A small contrastive audio-text model, trained from scratch: encoder layers 8.
Rows from block 4 of the audio encoder of a small contrastive audio-text model, named by matrix and row number. Rows with one number belong to one neuron. Each number is 500 + 40 x the weight over its row's rms, rounded and kept within 0 to 999. All counts start at 0. Numbers have three digits each.
After each neuron's rows are labels from the 100 clips, of 14848, where the neuron reaches its highest value: "loudest band" is the band of the loudest frequency at the time of the peak; "top examples" is what is common among them. Only what is clearly more common there than usual is listed. The data: simulated sounds of rotating machines with and without faults. In brackets: how many of the 100.
# fc1: MLP up (encoder.blocks.4.mlp.fc1.weight, 256x128), inputs 0-127
# fc2: MLP down (encoder.blocks.4.mlp.fc2.weight, 128x256, transposed), outputs 0-127

fc1.246:474473475477492556582442441470511478513471540489522457514467511509537510494580557479536484467498533493488510520543503522497582491507572508544553494433505425523465537616478502511522527516444509505474444502549473547529430464565449560447481506500493576539606545579501467513529501528540417464487517462479500484470503517385438523472504447473536516477467462526514498504477493511544472481576
fc2.246:563498526526516444439554551498457510460550489492496525487522475516453509469472449545490473536512468497552477472420467469546406513486415531464484483533502579451537525470518481465490478438566496481513525493475559437473575562380518451569504546523546454490433496428576522465484524482475561518509483522521479510524503464574560434541500549543475491530510504457453505487533510501440505529439
loudest band: 250 to 500 Hz (25)
top examples: gearbox (37); compressor (32)

fc1.10:466457450515418525500495553420527529529444499514539427468554536524461475587446474583501559474535521481556471477476523459550529482487446417549524534424512506575459519491524478570461495469478530511538494464516507470508551537471508498435528576500465538492545462498546438498500507459503454478517494527509490534470508516492484404545517561544515484527491545501465613538466459559483514434540
fc2.10:508522543485578505541503486548470473495574512524463550553426463473517550392560520386530409499501491516455541536526478532482477498512534590463510417498456523413527500600454506475542570561492485451529478481474512514486456477590487518537469483500541433511473528483448538455544458519493537510508504496487474498550491533511520537467497458475482523522528509507528420464488525463498513580482
loudest band: 250 to 500 Hz (29)
top examples: gearbox (39)

fc1.191:568411483619534514475522512498523444450485517499499488397514532553545543415508494515501546541467575560511485501545449463467489555526542501463435542541477518515526550488473471494528485499483462502543500499501516538470501514484523526552480565419522459612528502488549493527500484469515496523527542525534549488452487519544542432472451552514416482568509489570528550508542499477483568570495
fc2.191:460522464463450511473511470500504425575467514520450510586501447466525487534447541431529469532502498515548534558494526491443482575571468521519574457505558477482461481514531534516527525561502521462563541536568503460507468493501458521495499488546561545404537480526457469505467531583475555545494509497494474523609461541442472498475573470500553454558588493511437481438471492480525504497520
loudest band: 1000 to 2000 Hz (53)
top examples: conveyor (48); thin (high-pass) (35)

fc1.70:579525562523536469465484570481459440519503535518506464426414550510476453469472488542537529503462530529529523521469494447573508503435509554487494453542529482539503534518486457458525467474433570472513440540461501531496509493562508447538583526543451542542524508547565492569547494446483458521524475559492527516530542514506565508507491426391505477493550583509483470521483516566497514488414
fc2.70:475527459558489548494464498488532453501524481559460470433532483526497518492458582534571490493470453458504508523517392424463513527508501499484476531426504490504472534521561512519551574446540469420461517561508493413486530507477456493522555500352462484547514474502545486537528540492523496439526490480507488467444460507478533566480559490482450485511489470549547576468498489417540518524560
loudest band: 500 to 1000 Hz (33)
top examples: fan (39)

fc1.183:515489496481487440427474521454409519461461538484526429555551471528525432494460453436557446468513478458504515548453442492500530533564468443510488507544471511552450470463530499467451488481471528533507469443538520509504541622503461487506506517463546512531496433523502602536556493482380500487531593518540551486482518477529467498494551450553529499545524528547467505485511507495534582480485
fc2.183:453547464521536513503481532588550488539542459522450516476409507501522600520528514572444534554500564519450474442527507504517509505433511465498539499478530484441481536557491537525544517528519504433453533505436474492564501416539538502493517555573507474448522517483523434432454499491606489510514428422496478508559479558495481479519442526429492482477489493439517470504459574513504468530527
loudest band: 250 to 500 Hz (33)
top examples: speed: slow (65); turbine (52); gearbox (36)

fc1.90:476517525451541544470495527491447451470470482499517511565596520508501479452534560528495511500554503490480485489540543533512575506461556454553550513487511544573589549528521510516544558553518507461566469512563466463521621514447519608522510531551505495582512521458554485497501522535467484439562538468536561435560564469508593502498452505517511490447525527530519500538490503511520473500512
fc2.90:503499508523535475546487504487554551488538530510539527508407500465520552588503443465495488468455477531551531534481489500486439509523477522509466464478519477474445475546438532497458404453454537525452459518455519543499441504571435430500503530467515543432510487516454517447525503516576518557492441563442425596442462595511473501497515541485561536513440496503501469443475522511433535520554
loudest band: 500 to 1000 Hz (41)
top examples: pump (32)

fc1.167:497511527483541459382422473518414467386504542517492521500490495459535465524491524459609498438487508437512485478474495499508463532496493484535479525467470507496428506441546497492455472520495533544445503455508493526472456500498497533517487495481493495554425429593500496538531486494495454475490608559466516475459506459481474448485505497528523513512454589489531483594530538564570567456492
fc2.167:457528476489478520504535586529549542559478460510492476471482536561518618494518440531426462545412517541489461480502504531545531463500506523493584496522539498455544557581449521511512501509483458503493477499420501447590542474535477441546498568531511513482497520470424517471446468443533514477438445486520540530501484596516533561495499501512550473482529397467483537502503516548468453511466
loudest band: 250 to 500 Hz (62)
top examples: gearbox (78); speed: slow (60)

fc1.149:465431484563523463530522469498530532491490539477504487395449538427577517528448490505548562562490408463547572485511445502482481502479537549468556474551487482512472556443494521483503533491490519571554591483424519531492495491467498516475443536544547433455455444447453462584499487468460477593493483524507491512555528470501503491531522464495559506492496461547509502430521536449509511519431
fc2.149:531591459465487515469515522528467513574496451515496478575565457588420477495533539494465475458506589566483464462536559461529527511503515451530442502467497505526520472535511473537530448564532492395435436519529474482482479505515510493500606444486459567525544537520524525454481519509555511436519524489489541511463490552496468513484500478511423497544564544459484484523480415535515479502586
loudest band: 2000 to 4000 Hz (28)
top examples: turbine (37); thin (high-pass) (31)

fc1.157:526518584535510481516483500505467493429488571505442526502520504577499551450558478507427485498532498442485508498531506487464473474448514461559411594543544541515472572473527583501469526442459514517550527560467511526528497488483499600473534543484464508472518499461449531489546490448537554548570554501497516460570491553478553547506515467529476546586542495521476426479479519511539542420497
fc2.157:479443418447480523486519532508556533570446460484507493529514516464533505574477557539509543500457549551459501502514487474555539537564482550503605411488492499577550456529497439492529458558508506489479483465499454484491520548512536419550487456489519517502487545505563509480444509528477458480417466494484520564417526455550428495479498492496610466459489466518506526529529454489481460545423
loudest band: 2000 to 4000 Hz (30)
top examples: speed: fast (73); turbine (49)

fc1.161:500496395525450505477517450479533495521513457470530450459482495555480559578463573497440486492566491502445514489608508540516540468477439528486448469480596447477454526440496418457548547491522566477470504535458473514476497466480536527510508489507482450571570506510555469532526489457558512496515494497540490503552452482514469602462508487514562543535463506519529479500593545490454461529443
fc2.161:517478603468544483476476526463429525509463554526488578498503545423516463377504435510538502521455479498582513504400482438481465518504556481481552536511421547540512474531496561555458486509502442492494480497517554473494516538504482471493476508489517558423433538483472520507426506530475500454445502537443495503446500468458498379529497504509448443479521513452460526473471450535493522477502
loudest band: 2000 to 4000 Hz (30)
top examples: electric motor (29)

fc1.216:582481481556492440480530511506553543479520571485500509517459517522506464520508449471519490479642554464549523460495538505550438490530433467478458510450536481469495455498504478484487478570487474464434456539484514564506540534539505470485485558447474569517569497525447517470531488539485488475494566397576611583499468442516494474493503420535499488505506556469528483510533501538556504536493
fc2.216:460486518465531555527488465497467446552469459544504476549528484499505528491459560526460520525353452545447519570516468505460587518465573501511528497531483504502528543471496550509532560436523512525504537473504493427536479502478543521488492490566508452450451498510589508503456523460542511553507438580464430407530558570506486519594486583492493529485522476503486496514480538440473522511515
loudest band: 2000 to 4000 Hz (30)
top examples: electric motor (55)

fc1.222:482497504522530561426426506475522502548604479494524468511483540483519469484507487488558579467520430514524500469473563614506531506442521438510489538507483542520495618486501542531382498550480499458537490553570468571483473492498461512455474519435461479484520537469552458496501505458450532508464544464485478501491582484492444532468545495525499506482440529514545572471509537456562454521517
fc2.222:547539520428496484587568578502485471413449523494489529502557490452530571539551502542482467489516556492472444506527522399505442510478473509482535518492560422438538458498529503499542433497524511410483525502515535473500574489490513501484461491547478518481469541480488486540492421526487569501509460523474519483535442537549581552585462512556514493584553497459482446521471485479462521437498
loudest band: 500 to 1000 Hz (35)
top examples: gearbox (47)

fc1.227:560455475528453535442565532418525516505501469473542445534551489524528505631503512510464512555582503445514532490561543514508486485507444492546490536469572472527461506464525412456520495491553499536520478448499551544488505530459501505497478533501484449480461503577487527492562437496546526461542507511469522576462460503509519559569488456451461550602499520502406529493487568535477517484538
fc2.227:486521498485597480552481468547514496543526515503447592495476535452458515367528508493509509459417502561521495530467507484512537534508562509453523472531435527470534512541515577564511546502482488439508532565495465447560518480593533470477540497560535506510532499457501482506465512514483501545465470498522484440566575500495470394483499533525487449445517518473588496506534463472520533582464
loudest band: 1000 to 2000 Hz (35)
top examples: speed: fast (62); gearbox (31)

fc1.169:530509525519522487458483529451431433461507500558445506528466520410459460484481468521493572575458594573523533468552545485483529440480525538497553476473568513454467514455500475575515559493440462496508535522545463533474576508521459522466568565495499507485534508491564490468559489490554442441523537444475523504534530469543541424487473555584526495509510421491546559488502524485478527460468
fc2.169:500395475471512479481544495542463467557506475462529531602534514496435506538455451525518501453559480456572543525549472424504466534592468455465469497604506491520448535481430439431535511485484532495521450427480549462456492506496436522571492540544519490492473499486520488519472508475504452523491525533477567418509457453489487607509507491507510446517488537491516513511470427556514502450529
loudest band: 2000 to 4000 Hz (30)
top examples: bearing knock (51)

fc1.88:482504546515507520532547474500539472532437514474536619474528530468521474455534533454461466468474505420568508507514567483531492520497589491540519515511489575496459557608521525462490482536449515513515494508511578514521456509524539491535469500541555626468487452543564496482488445504506495497535544551528595491537508469449509541463496519464572519483535417504491571507530496563565506482515
fc2.88:521509470538449501481494539544505572477576518590470408544498479597455551494481475589520518544513540577449527506505470483499529499537446486472499536523547433531545490485480480567502493464540508539461497520493438522501577530474449500501550529501451429529549523474432528526542542543530558557479476488528443506479529546589555476526486499565456464532460564528504449505460509444467476521544
loudest band: 250 to 500 Hz (30)
top examples: turbine (41)

fc1.38:542544514511517516577456470530505506568555489527456547475551532498507510498567485487517490400510488461522519495435598483461449585508530461527531466533535553555514514529538500503434490527477465537417484522450556500547410499515477515519540519500533565547567453561500486500488501511509465516496492539420540536542545476555394526513520577509554506471520486507506509533454403566520513520507
fc2.38:463477523511425518441535541474502536425452522487538447529497464528478470520467493511498469599499522535470499550555423492561558423487480554465513520469507473459540505454501499491569550476488529509576489512581457491439630513510545521496455511522467485461476544473477503513565514468473528464507501458590462416480488501481589469507479460542426494541469517501487492497531575462496434508524
loudest band: 1000 to 2000 Hz (35)
top examples: speed: fast (61); gearbox (52)

fc1.75:473487521603545497563500429461489586482502512444503480411481527494574532449503464496490570535469427500520524497521531421484495435505534497462544481509438486466484506479506512473418479396418512565545562482501459490458452554520470480508486540486563533476476469465583482518472486443535434525485468495568538543514476496468493428503503549475529462476512509531534528488571508467506479445445
fc2.75:510536449442433493436499542563521464538473496562487488569522502527452480512461499514520444459528570487482501487498461559523485580492497475514470494490524467523494483548527478512538515604594503434422464482466538519497551409481530548433533475502465472475540516536434468492515531488498557474508542465463509506503517521567517579468534401534435522511495479460487445474395458563515531508539
loudest band: 2000 to 4000 Hz (52)
top examples: thin (high-pass) (31)

fc1.49:545559615579555527515505485522509491484523565611518460508478526510488479480490547501510508548507408478480531508516516544500463453473575511411434402479459571570488481450524477511435467466457458549571525496495530478582509508482544497519480520469498518470503457479503518471503474577493489475463541442540504535520507544509419464559509484515544502473479548551476472493468484463484409485484
fc2.49:475536435484439469511460458565519514528435555416520515513529488496555562535557535535496513508469504547468462589547483508577495556517465482579512608528512512443527504536511533446526550544513558427435471548566494484480477428488539520527512456532437479537538512530487456528420558485542486517507489498525510469512456467514486550433508535516462463557469434520512492505431529534524528556508
loudest band: 2000 to 4000 Hz (38)
top examples: compressor (49); thin (high-pass) (31)

fc1.61:496468502466445485463587532414505514522455450483589511478515501540446451509483533521388506488512498467561509499493539468525493472528497410517444539486476518490494464487486491472443464455527490509519461464514507502462419483493495383532489503443544552521541427450611497480572470417477526496492536533508584553460465486469494450519541553515498510483502508525477545529498505603483537504490
fc2.61:490558491528516504519428468578513497477568565537390509544454531506526564441516442492546494507493531534500466517493500534471473482471486556479564478544487471499500522566507519530538560552476490482471558524453506497533563457522474574465522546569471418465493529548384484493459528586549490502502463457495450465522541496571540509470438413486489479505460522456524464487473518422512484546506
loudest band: 250 to 500 Hz (41)
top examples: speed: fast (64); turbine (54); gearbox (33)

fc1.188:520510440452514510519456498489510442475519559502534484463495491457535581509526504493480534493436472586567546503480472568545424546477497524497438484483514587461483543539604505494431565483475488522554551507529519477535497513563494477453469551501500418485486475488493532483520577489528562437511512482515543519523475475483524589531489492418506615523452514520415502515498537497506488425448
fc2.188:478448567468484449473517498516496562560485477466471460567480470542483435485542543449574571476535496460440552528515536460472502447471463498483546557491511400486507511478510503474452459520520473447504465482492457529472523393461487511502484456578485538507488540416542516500502489527499503519449550489512400531471518534588477436441433527488444473447542521551568498575485479543498522514481
loudest band: 1000 to 2000 Hz (33)
top examples: quiet level (59); bearing knock (43)

fc1.53:526564430530537476529417455529457514549517588545538443492438555500453490472583518512491507493392522488542448516509480473521457500463448525496547468465488510458490420548492485550525459503510559512409479491417527561477409553509496538536482515486446505550485503537475509515495474498612469486533486495547436495478499468471484514480463499505554511428471467534462474500491436452548479556503
fc2.53:499420582460433500431565516475494529480447411462474529508571419511534499506438470479534518522608467468434532468477476510501549507566538498503474543531520508526494607469549491468476557506505448507551496501576492409504593468506487452505477507510556509476498530544525486559531548479434528541436508495500521548515474495485499460537556497488454496561489521461494532487496549570454496508497
loudest band: 500 to 1000 Hz (29)
top examples: gearbox (53)

fc1.47:533498519528521489453523539449414408496486530546465513512469511426461486481467472522481565560491611573537548479530506472474538449505508506513567463487587522464458510456504473565512554519441474509533540538523477494490564496526430530502587571523477491487508510498555506464587490509568477487505555446479502508507519479529549454497455533609536512512528416466547531483469534488480523457485
fc2.47:493392458495525489504524490532457446549491473454518521621494533501433485499435475522491489489532498469580554511574465462504489552581497448478457495584522494498471518502447429470544525499504486504517484468463545479469495527539421545567515554540547480515488510512531519519497514462507441550487547522479578415523441464505483581466524548481546480530476514502529543543476438598516495458528
loudest band: 2000 to 4000 Hz (34)
top examples: bearing knock (52)

fc1.141:636538497435450575469502447553564497556534502566474499536497574531479397436525495511491543558478519463509522530480520548614509570497452546485420460483562519476457526544515531474486481502489458493565458515529483532529479552502494535526514547511547544488538540487491508572514507521445478500554536487521505517520505500472466465470414539575513554467537539520457500529507500509543463484512
fc2.141:376480517498510483508474501474443533415448466427481523471473527469536582497531489469533499512432502558429510539532482495423448473412524440509535581478502471481549487479501484475531585519466542498505519505501517501451497403472493477488506473462477504545560509514584456427421551508511508477487456469469495508505481508560525572491501524463492456539488500595506495493527478516413550503460
loudest band: 1000 to 2000 Hz (40)
top examples: grinding (42); rattle (41)

fc1.106:486536505451534465481445454512467477482464528470519509485516550551567500464475494496523477489475529499494515509450456488503530526509499442480515405511507519516428482467544421515567509485541598568474492486465535542602494538518494451525564469480526503554459428546551640530543469514502525459498563585449532529474473462476497535530508454486477416513452490494450511531466492521556539474425
fc2.106:452471546540512516482542485525528603466520460523427414424491459498461496511475469545503513543511537528561458490485492559578499446470531516513531509509473462450550509469491528482575507535521513520523542515512435456533517519581494490588457542582526486405475521499493390569462533482510518500557557473529496435515467552527477500527508480507448440494504508507528478561493586533520436498531
loudest band: 250 to 500 Hz (25)
top examples: turbine (34)